config = dict(
    model='sound classifier',
    dataset='tunes sung on syllables by a formant synthesiser',
    train_examples=39062,
    targets=['first note', 'voice', 'consonant', 'vowel'],
    num_classes=[12, 4, 8, 6],
    weight_standardization=True,
    kernel_size=3,
    widths=[96, 96, 96],
    orthogonalizer='newton_schulz_5',
    adamw_lr_other_params=0.0022,
    max_grad_norm=1.0,
    epochs=1.6,
    final_lr_fraction=0,
    warmup_steps=100,
)
Rows from block 5, named by matrix and row number. Each number is 500 + 25 x the weight over the matrix's rms, rounded and kept within 0 to 999. All counts start at 0. Numbers have three digits each.
# weight_ih_l0_reverse: LSTM input weights, backward direction (gates i, f, g, o stacked) (model.rnn.1.rnn.weight_ih_l0_reverse, 1024x512), inputs 400-439
weight_ih_l0_reverse.56:494454518476488460505482443480512488516507488509470516495517518506505478520465530508489513523515496474479465504464487523
weight_ih_l0_reverse.57:531474483480468519481502452531458515543514466490535484508523447517502481543498523500479475505447509513494467510515518491
weight_ih_l0_reverse.58:530465513523492468554481505516487522507470517516539562497494528487508502502488516517497503496503505522517521479490502507
weight_ih_l0_reverse.59:551498510505496519532474527480485522510517472500543476506449491482538469490513490550469509555522477488515468487452552528
weight_ih_l0_reverse.60:539481519480529519495514513455470535510543485511511526446473524504518490501474490480469536508500533524494531507476503499
weight_ih_l0_reverse.61:514511492502449491497515458501520513490475531517500506489506505490501517489487486490482542483502473474520488531481484506
weight_ih_l0_reverse.62:498456518537514499507456476509437518487523507504481483515506487497535462513521523492512439494504468478485508483486465495
weight_ih_l0_reverse.63:524521479472467513493492487521483464496510512490511520509463499502508488517474509514456474506468504486476518485486455494
weight_ih_l0_reverse.64:529476463504494463502493483493469484477512475488468495507514525455558542514532470487487520490480497457510480498482432493
weight_ih_l0_reverse.65:514508491480508572509471520476552502492495532484472531480533474513499539485516506524522526502479498528543508512479520514
weight_ih_l0_reverse.66:530479513534547560489493503468442496490505509461514523492502469510471496519543484511498469516516453463437486497437518512
weight_ih_l0_reverse.67:506509455542547511507537495505548496512494523545544499518469496570494514495525526518509516491536463453544543493515514516
weight_ih_l0_reverse.68:495523500498456491500487490478486491496519504475556486529521502469500450446520465445486507522498530519503453497466457508
weight_ih_l0_reverse.69:551498479521500512482541493493496491493543434458559498488493535517491540490522521492521489475483498504534488527495462440
weight_ih_l0_reverse.70:519441444503509472450513464492517451481495521498493512504476575527498492448476499541521474476474519569517522475513495536
weight_ih_l0_reverse.71:522487515482480524504476524509453515511511498505519521524511495457520520502517505484493485498456501518513488492512481496
weight_ih_l0_reverse.72:476494477519490506539469505531512528521516489525482563484484484535514496494518545480508511487485543500498516492463521459
weight_ih_l0_reverse.73:479458497497468491484496517503492513529518516482482511482505504497479499495521504454471509491500466522524516508481522484
weight_ih_l0_reverse.74:470497457541486511489483539511509460505499475546503478494490516466485419502483518518495520470505492493520514512515479487
weight_ih_l0_reverse.75:496527513514469455485464522508474504515490487511523485540481456463506526497492508545502527518521471493498482527465532486
weight_ih_l0_reverse.76:510499465479495492537481451469494495507486461504479488489522555526493521501505507529456495506542517541498521466485503498
weight_ih_l0_reverse.77:481515497488523457462456507521490538418471486541524475501498492520507478470457486497495491499489516525568490545521484450
weight_ih_l0_reverse.78:471507515454552496519528483475502484498530530488497491504464520556530448503512521507522434472517501496470478478499412505
weight_ih_l0_reverse.79:507474455518512505475496484483520507532465502485482479464491488532502497496545496477492509461497518517508517447499511502
weight_ih_l0_reverse.80:447503506478521525486496482491483505517493512512490496498486494535496516527479495507554515511514509526497477522512489555
weight_ih_l0_reverse.81:475510512453501481502518500479514514543493494472512500519453514522519454521543505512453506480515502529546467519530493548
weight_ih_l0_reverse.82:446514505495479471500576503495523519548499475518497487490497506490496497514433491492519522493509562454494480480478450468
weight_ih_l0_reverse.83:508474514549515464463493493526504493510490508511506443516518482522480482478513507500500477496531471499531469507507528500
weight_ih_l0_reverse.84:518520482506491505523473482494458475520492497515465484474524508455445525504468509508529464496522513480496491448488515523
weight_ih_l0_reverse.85:546555499519521539478519470484499472507508497529498503492505497522474495466524495472473502512500504471524533537550491481
weight_ih_l0_reverse.86:528499528509488513475498448521501472506476525486502509521464524511453547540496493514465486510539512529486553502520529459
weight_ih_l0_reverse.87:537470507522500505507510477544499511442487543481478504501511472459485448524510492493508491475466495484496471493452514506
weight_ih_l0_reverse.88:516504520448499453478492464505427498490488523504515474498537520477503472490528482514521532480486469530518502504460498517
weight_ih_l0_reverse.89:514512506486502521496512492517535467474520512469462448490491514473503445517501520526501461507510506504538507505493488515
weight_ih_l0_reverse.90:513463488463505501460500484479518526530542463501502462500524493511488505498505469496466506517502499523500474493483500518
weight_ih_l0_reverse.91:542516513497489530538451501488481491507511485494512552492479517492489469456514483508525481503504463553445510489509544513
weight_ih_l0_reverse.92:516500516521478486508515466480500518517536497488486465551509539485480531520492507519520536501483491493515511469503499530
weight_ih_l0_reverse.93:486487479529490496509518470525484484509505489499506531526481501485488492508492487467509451517488517468526496535496443470
weight_ih_l0_reverse.94:542521492469483485511498478474505513497514518524521558503490501488511503477509482461492506559490515481489465528486514502
weight_ih_l0_reverse.95:456540523481515506512496458498502496459481489533519490514510533489521488530504551493516500503525511508526505500486494503
weight_ih_l0_reverse.96:475466497495510505466485518506454505475501457496491516486445489490518472485463501492504540498505505480546459528459525522
weight_ih_l0_reverse.97:473467500437484491601507525495481531518465488474471516501477534493477494475504479445498510483487484518477510462506515548
weight_ih_l0_reverse.98:504430540486452508463494481536490487509460496515494522531540488504505502486506509496517479511505466530477531529489456541
weight_ih_l0_reverse.99:516479513458507489509532514519515464500472483475497483492528483572483488493528520504486496491491489502524492493502516537
weight_ih_l0_reverse.100:502507542463483521489490508457472490491488516492533440489491522499522491488494550488518531499492463524522493480490484481
weight_ih_l0_reverse.101:533464508466483494505503506451463482508450494496482448527466477503483510472513479495452522521525460463460436520507513486
weight_ih_l0_reverse.102:503495500511495509485510516500491511519496514484474512483513504472518461477532529536528514439540472478512454502496523536
weight_ih_l0_reverse.103:502574541502516529500495468499473522514522462496481519493553483452473545524449437503526535475504530490466451477520519493
weight_ih_l0_reverse.104:441510522514493495511494503508515520496486472524527487503524540502516523507541514480519502521473536530486477503518542471
weight_ih_l0_reverse.105:472531526501488517469505487486462505474485492508487508553474487459494527469529491450490448509498456489504500499496520492
weight_ih_l0_reverse.106:483500523486479516512504529466542444469491463493470489506518502465505472498506469508506501461478528533475473440478531517
weight_ih_l0_reverse.107:525540508507500496484551475542528480505535497469476467473489520520519504519550519482492486509535520522449508515454467556
weight_ih_l0_reverse.108:506486544504490527497557549525467512532474532495491522495512532500509499507553524509527494497496485499475480471500512494
weight_ih_l0_reverse.109:514515469510496467482577490495486498485550522489464477485462511505511513483499532509460520495499496475502491458460518491
weight_ih_l0_reverse.110:519490548498519454484540504476506477499497471495487519542485514450498477480501537472529517498487465542526476509536454525
weight_ih_l0_reverse.111:512470497532497501481460463521478497521511483525519528524491492515519521508516460533508470475402526589466507499486536527
weight_ih_l0_reverse.112:475474492510498485498499532480489457506511490487500466491485499484498479531498485516497481499453475531502478530499484503
weight_ih_l0_reverse.113:476548480528521526513547542565511478450543463490487495490522499484501536499527493473465478525473458504499492514451477497
weight_ih_l0_reverse.114:460533510520474473431522526517507512490498451532501463517481550486472502478462512497459494498530537494524514481511491516
weight_ih_l0_reverse.115:469507514514465511496494484517529485487491505519524507476508507481514541520495491481479484481484497501493513459534541490